config.yaml
arch: "unet"
win_length: 400
task: "enhancement"
loss: "mse"
activation: "gelu"
widths: [64, 128, 256]
attention: false
upsampling: "nearest_conv"
init: "lecun_normal"
optimizer: "adamw"
lr: 0.0022
beta2: 0.999
Rows from block 6 of a small spectrogram enhancement model, named by matrix and row number. Each number is 500 + 25 x the weight over its row's rms, rounded and kept within 0 to 999. All counts start at 0. Numbers have three digits each. After the name is the row's rms in percent of the matrix's.
After each channel's rows are labels from the 100 clips, of 14848, where the channel reaches its highest value: "top examples" is what is common among them. Only what is clearly more common there than usual is listed. The data: short pieces for a synthesised band: melody, chords, bass and drums. In brackets: how many of the 100, against the usual share in percent.
# conv: 3x3 conv (model.decb.0.0.conv.weight, 128x256x3x3, each kernel summed), inputs 192-255

conv.78 080:562481493499514482478482527469554467472539532488496542518462509550488481483521514460451472537512482445466487480505479455488517491508453483423500500477456455504505468536490477503473464513496457
top examples: bass guitar-like (50 vs 21.5); muffled (low-pass) (29 vs 11.9)

conv.116 083:573511482496506534505512504499465540511504518503488502488520524572472507517496505488548489535525472406502502507500480523512499530490493529517506489500500526523499508493542502534534564499518589
top examples: thin (high-pass) (31 vs 12.5)

conv.39 105:441439526488454457477479426500499515402484509545480390449438474499514403485486483498481532498478467486465412485502523510508483454491518497503495462457506475412516502484461473492474481539474494
top examples: saw pad (48 vs 19.8); string section-like (28 vs 10.4)

conv.91 075:556509502500513540511430546531543520534511557569512514596490539423465502528510563503500503439511509475401498492510480487515476470482454496473458470478455479493452453498514428542498514533503468
top examples: bass guitar-like (50 vs 21.5); muffled (low-pass) (29 vs 11.9)

conv.105 110:441493470492518514470478500489491505503471524529493518477539444557540519503476454476509483485527470528503493508510501506463521501504531495489503483521504535419554535517479518492525484530450535
top examples: quiet level (62 vs 28.8)

conv.82 132:475514526515509516489524508482479484499543561490539512483513494476484501498496506484515559513426512471506510492513515532497477474480520537508458494509491513505513528501513499533498513471483501
top examples: thin (high-pass) (56 vs 12.5)

conv.33 100:502492486481454500493517519530513443483495385479474516512526544523422465478446441499525517511481505497527529442535454524492523550492471495526518507432520500466493521523486515440483507522461466
top examples: reverberation (65 vs 34.4); text has "room" (65 vs 34.4); text has "reverberant" (65 vs 34.4)

conv.26 106:568497520535532509459495506446481433526520585479527557473499494496455514529499465493500532477492511491481457490467487515510496500496508528493425484519491510493484469476498493539463492482497508
top examples: clap (37 vs 16.3)

conv.97 074:494525475494507535514519497523470502494465527508455464511521531506560508500519527500542524469476505520533432478448497519525494486456510490465510507526499500508489517501483507433516551475499531
top examples: kick (97 vs 64.2); drums (97 vs 64.3); rimshot (43 vs 15.8)

conv.87 075:528480498505473506436566515489523519494503487534508482469523465508503459490520485508486492520601497504557492510535478530506566527551533554493471517474506500497556498518469493546509481518499500
top examples: bass guitar-like (43 vs 21.5); muffled (low-pass) (32 vs 11.9)

conv.68 078:519492498512503518502517525519482520516474519517515422506565516502461472497493503498525488469511471499515495504506560526491511499470501493449499478496516477524500574537453506428556519536495501
top examples: muffled (low-pass) (37 vs 11.9); text has "four" (27 vs 10.8)

conv.46 096:450479453510476480506547407505401556493466599513529501464453454503536517503519520499492566546495529506460460508546483453507493491509512509466469416542499511511501440477514465505470545477451411
top examples: thin (high-pass) (86 vs 12.5)

conv.43 081:544479481488511528514475480579499475493514472532511451451505549445466506511529506494527439464495515486476458498495516493503507571479466480543519492526571462561496484500489505507551524506520533
top examples: oboe-like (25 vs 4.1)

conv.13 104:474496574557512525435500454493467487478553491496454524464481470517547460528509496505444508507481513567493484502527452479509503506538496479508477520472455544503534445512475524534517450494589498
top examples: marimba-like (38 vs 10.2); vibraphone-like (32 vs 10.4)

conv.14 129:554461489477475481490549494549560473490500497476506481517517517525325465488498442530491529472508524513491493471507506515515496494519504497426494480502507501518484514491436500505491508494508505
top examples: muffled (low-pass) (42 vs 11.9)

conv.38 083:448522495495509470478469506476497508529486498535562516498493451451488525522486413520449562506527503518453492497518467558483556560495525501502438520502523514446539511514456458460485487532495509
top examples: reverberation (69 vs 34.4); text has "room" (69 vs 34.4); text has "reverberant" (69 vs 34.4)

conv.124 080:477520471506506472450499470527464508506546464476480484516500434484552544465474509493497497517481482554501524509474496511480500530528502443487534513526512497504496473512489514481498493469473452
top examples: bass line (99 vs 64.5); saw pad (50 vs 19.8); horn-like (42 vs 19.9)

conv.11 066:524500500543505521504433520488498492508611519489485438494505523523481561513513507500412492496549445527529485496448500477488500500489495522534500548500476489516506414500500494484500506482497486
top examples: clipping (37 vs 7.9); text has "clipped" (37 vs 7.9)

conv.10 102:462498503503500459490509547482512462499461505490504503505532462503486488500510473477505503399505474494476449486521492502421472493431487442497492512458497511478470514486461518416487497505439461
top examples: thin (high-pass) (45 vs 12.5)

conv.6 087:474481503479502518477488472451508499493482534557493469521503423566495489508487476422491513478523491518494501507508503480488500479457557542473531442459482503487430508501504517587536471532468499
top examples: clap (42 vs 16.3); muffled (low-pass) (30 vs 11.9)

conv.44 109:464461447544473470432471422453510474454495535502484496504469480568538487488475486467460531497495460503469417479491407467391485471504483475502462477433459492480501471484452507455457394491487464
top examples: thin (high-pass) (85 vs 12.5)

conv.34 069:442517457503500509530480488495502502506569448508481417479564496480498496477491533473474425469480403507467499498491548486500494492445548462475503507494515503490498506499563497530537499504510506
top examples: quiet level (58 vs 28.8); thin (high-pass) (34 vs 12.5)

conv.96 096:491509552469493502524539502496425505489489487524477522502491512457486476527527541508539503468534513565517507498478510489518419512518511477597497511535490460455465516452475481483500495450478501
top examples: bass guitar-like (53 vs 21.5)

conv.30 082:498506526538511511480476487503483494500589453521496509486483491520481554530513528497463468556501492603520513527535442503509500505499501500477523532485511524531510378480487505526510453508559503
top examples: square lead (37 vs 10.5)

conv.83 097:515503508505506538521497496510559480499436513512487480498509527491493495504518511505586506476510518504499446496478471511483507516500498493495530507514515510511495512513451498365522527527490531
top examples: vibraphone-like (34 vs 10.4)

conv.90 101:517519477530500479493535476498494530500533585497507514486514514485530502489500551545512525516451506434531498500497477522514460433491516520476483482511492518483511477494491516515502521443509543
top examples: bass line (98 vs 64.5); thin (high-pass) (66 vs 12.5)

conv.101 080:450503472457505510507456487490510506500497495552482489477542488541552504477500477480505403456491471506512499512515500531469498488485522485500495487509497538481522558500490519511536491516488552
top examples: quiet level (58 vs 28.8)

conv.36 133:508438500528482479469495488464459457491496529431485449525489461490484493497493434462499499513513442477453463458462476486438484500422500451475480468478501472490463474467433477456475490498465455
top examples: thin (high-pass) (67 vs 12.5)

conv.9 062:480525500501536528566476500477489448522509512428488459500503497495457498498496494500380459446518526499511493472377460500508514520508533470516499505507500503510537473493437471509500488485517503
top examples: horn-like (41 vs 19.9)

conv.62 094:526472468500500505500493525603540536509479442537505529498554536475407531495500458500499516466511527465473473527538525512514502506520439516455525492483514494527497534513456492501526542528442486
top examples: tempo: 70 to 80 bpm (26 vs 9.9)

conv.41 119:415507524524514494453485505475480497518478498534518514465546467573500514500456420485494450486499485500480486510499482558470515505494512477500455490482519538445550511518462528490516487536485527
top examples: quiet level (62 vs 28.8)

conv.118 101:512476478460483487485487506498489421488486474450496473536509502489490441446461451506478535573482542413483524475483508521525469437473514559452451507477471491471498489516459461512489512466486504
top examples: kick (99 vs 64.2); drums (99 vs 64.3); ride cymbal (66 vs 11.2); clap (35 vs 16.3)

conv.75 097:519509478475472494504434521427492478489495517484519472486477490482475495462507501473490533524487508464490514487532512505523463457462515562502468546471464506477503506484517484543466479497465492
top examples: kick (98 vs 64.2); drums (98 vs 64.3); reverberation (80 vs 34.4); text has "room" (80 vs 34.4)

conv.88 098:443475508490497483485438487466492450470439447480487505530461489457499442442481478513477491483505520539480486495496518442499447487535518484507439518468454461486483482480492491476472488502403436
top examples: kick (100 vs 64.2); drums (100 vs 64.3); reverberation (92 vs 34.4); text has "room" (92 vs 34.4)

conv.48 118:504484483470455443475471448537474525464504458468466587515522472478468503432496481536491521513472512499505486469505494495500471457492487460424497486439482486494477501483408470477449495496443493
top examples: saw pad (45 vs 19.8); thin (high-pass) (35 vs 12.5); melody instrument: saw pad (29 vs 3.7)

conv.98 101:521516520528457495511505478512489479477552502505478496456480519521508537468506551526537509523538513612503487469540447493503502493569520481497456530490523527483510514526436519474520468514452538
top examples: bass guitar-like (45 vs 21.5)

conv.24 083:505512465496507494501494486453445484500494500503539575438499531466444503500500499514508522484498530489484491500514482532513504512512526505527459509494480570475509531498500522524512501484512545
top examples: reverberation (72 vs 34.4); text has "room" (72 vs 34.4); text has "reverberant" (72 vs 34.4)

conv.125 077:505514506455534478468534516528471553519517461471483533494553467517474451482483501516488555483433511497548531537548517521512515425485486542444515492517501548479521491548541503524523526491515468
top examples: horn-like (56 vs 19.9); saw pad (40 vs 19.8); text has "muffled" (29 vs 11.9)

conv.80 094:474499441490501448504552488555539535469499495492459489445555405530522527439496472506494481514419512474498507532525514494475502432483485559462521489490501501462500488525469491488504483499458539
top examples: marimba-like (42 vs 10.2); vibraphone-like (29 vs 10.4)

conv.81 074:507533471521491517474504491498535547500523474537459452481501488522517478436500468498469508543506538549511494518521513440532491444508515563510437506477507483516529517515495507573521478537507521
top examples: marimba-like (31 vs 10.2)

conv.103 074:458527505521487499497477470514497472500529453527470515514509518510499498427473475510509451559503534543537562481494517441510484504475525473503464551464524487497560495511504535511557491551495519
top examples: muffled (low-pass) (31 vs 11.9)

conv.25 108:475514503545499496500485453484447494510516481491449579514472441485512511451512500484486472574496532546519542510533379514510515510558525475516487537556502562490512476501499497509502454512515495
top examples: bass line (99 vs 64.5); bass guitar-like (49 vs 21.5); piano-like (45 vs 20.4)

conv.51 109:481481532511452466480477504452520396489529518463481568489461482504454472488526440513571545510535485520486482445477407502479504500519511541492499510481514451510498459480484453477375499467472487
top examples: square lead (29 vs 10.5); clarinet-like (29 vs 10.8)

conv.21 108:461489507526496496488445528520597505485595454535534497496471486487496497501531516534450486504485478600486505503508558458468467538489472442486501495486492486485493480459495484537495469446527477
top examples: clipping (30 vs 7.9); text has "clipped" (30 vs 7.9)

conv.93 101:567476434465498496504507485475447526486512512421452460504492486526511498464481488437478510549479517449549507504517481505554488477517507551460530482511457514511512502500525494556493525488511508
top examples: bowed string-like (60 vs 14.6)

conv.94 067:517535457489510516495453483483434549544545487490465471485498508437512490490465548507533474534497534519466464484416493481496525489493546564470498515499508498520520516482515509523505488498415567
top examples: horn-like (44 vs 19.9)

conv.4 107:525449491489463510485453521500499395478469420464465505479517517511314468509473381483505510502510513449495507489520497531499491498464510535478488531475487478492496522475511523502482501498452505
top examples: reverberation (92 vs 34.4); text has "room" (92 vs 34.4); text has "reverberant" (92 vs 34.4); muffled (low-pass) (33 vs 11.9)

conv.47 127:506495522512430473521547461513458429454482542462420454480458495448468498462520489529546565442494474526480451436458472479510494496484507538513489511484492467490490470460458443490436536462494510
top examples: bass line (97 vs 64.5); bass guitar-like (50 vs 21.5)

conv.27 089:512438463425485470474474506487488497444601454516410505492504494462418360447527477477476500511505485511479530540549499511490493495498497512500537564511479499527489512522527497524530500522520424
top examples: muffled (low-pass) (41 vs 11.9)

conv.72 084:574500497491500547516589520551510503501522617502499504504518489566479512531495480509530462489522467443541505515514490501518501523475446535486538450492467478552443566488508505547503542518490541
top examples: vibraphone-like (26 vs 10.4)

conv.127 113:545471486490482482504514465562480497439514516490388578455513490515503488440513526540505492533470537493516501500507502451513479371537468467502512478480445500508490518488496511501505511472527566
top examples: vibraphone-like (56 vs 10.4)

conv.112 123:486467497467469457459466514445447409494540479508524435509460512541433451462502429480482537445509515498497493475503509466521499477514525514472443480487495495484542458522446465543419499504510499
top examples: kick (97 vs 64.2); drums (97 vs 64.3); clap (92 vs 16.3); muffled (low-pass) (29 vs 11.9)

conv.102 106:448505487496509498507443503497505435500473481498522504526485466487488494422469482509490507431468493457458451511513472485464480449466510468507457489480503510418498511513449490383485444487461468
top examples: ride cymbal (32 vs 11.2)

conv.53 112:477521487499498507518478484492460441494472504452445480483477485453473495492499500499509518400483440529497452457441456479480499477464481480504498504475479495494505469472489440439453502458491484
top examples: organ-like (52 vs 10.8)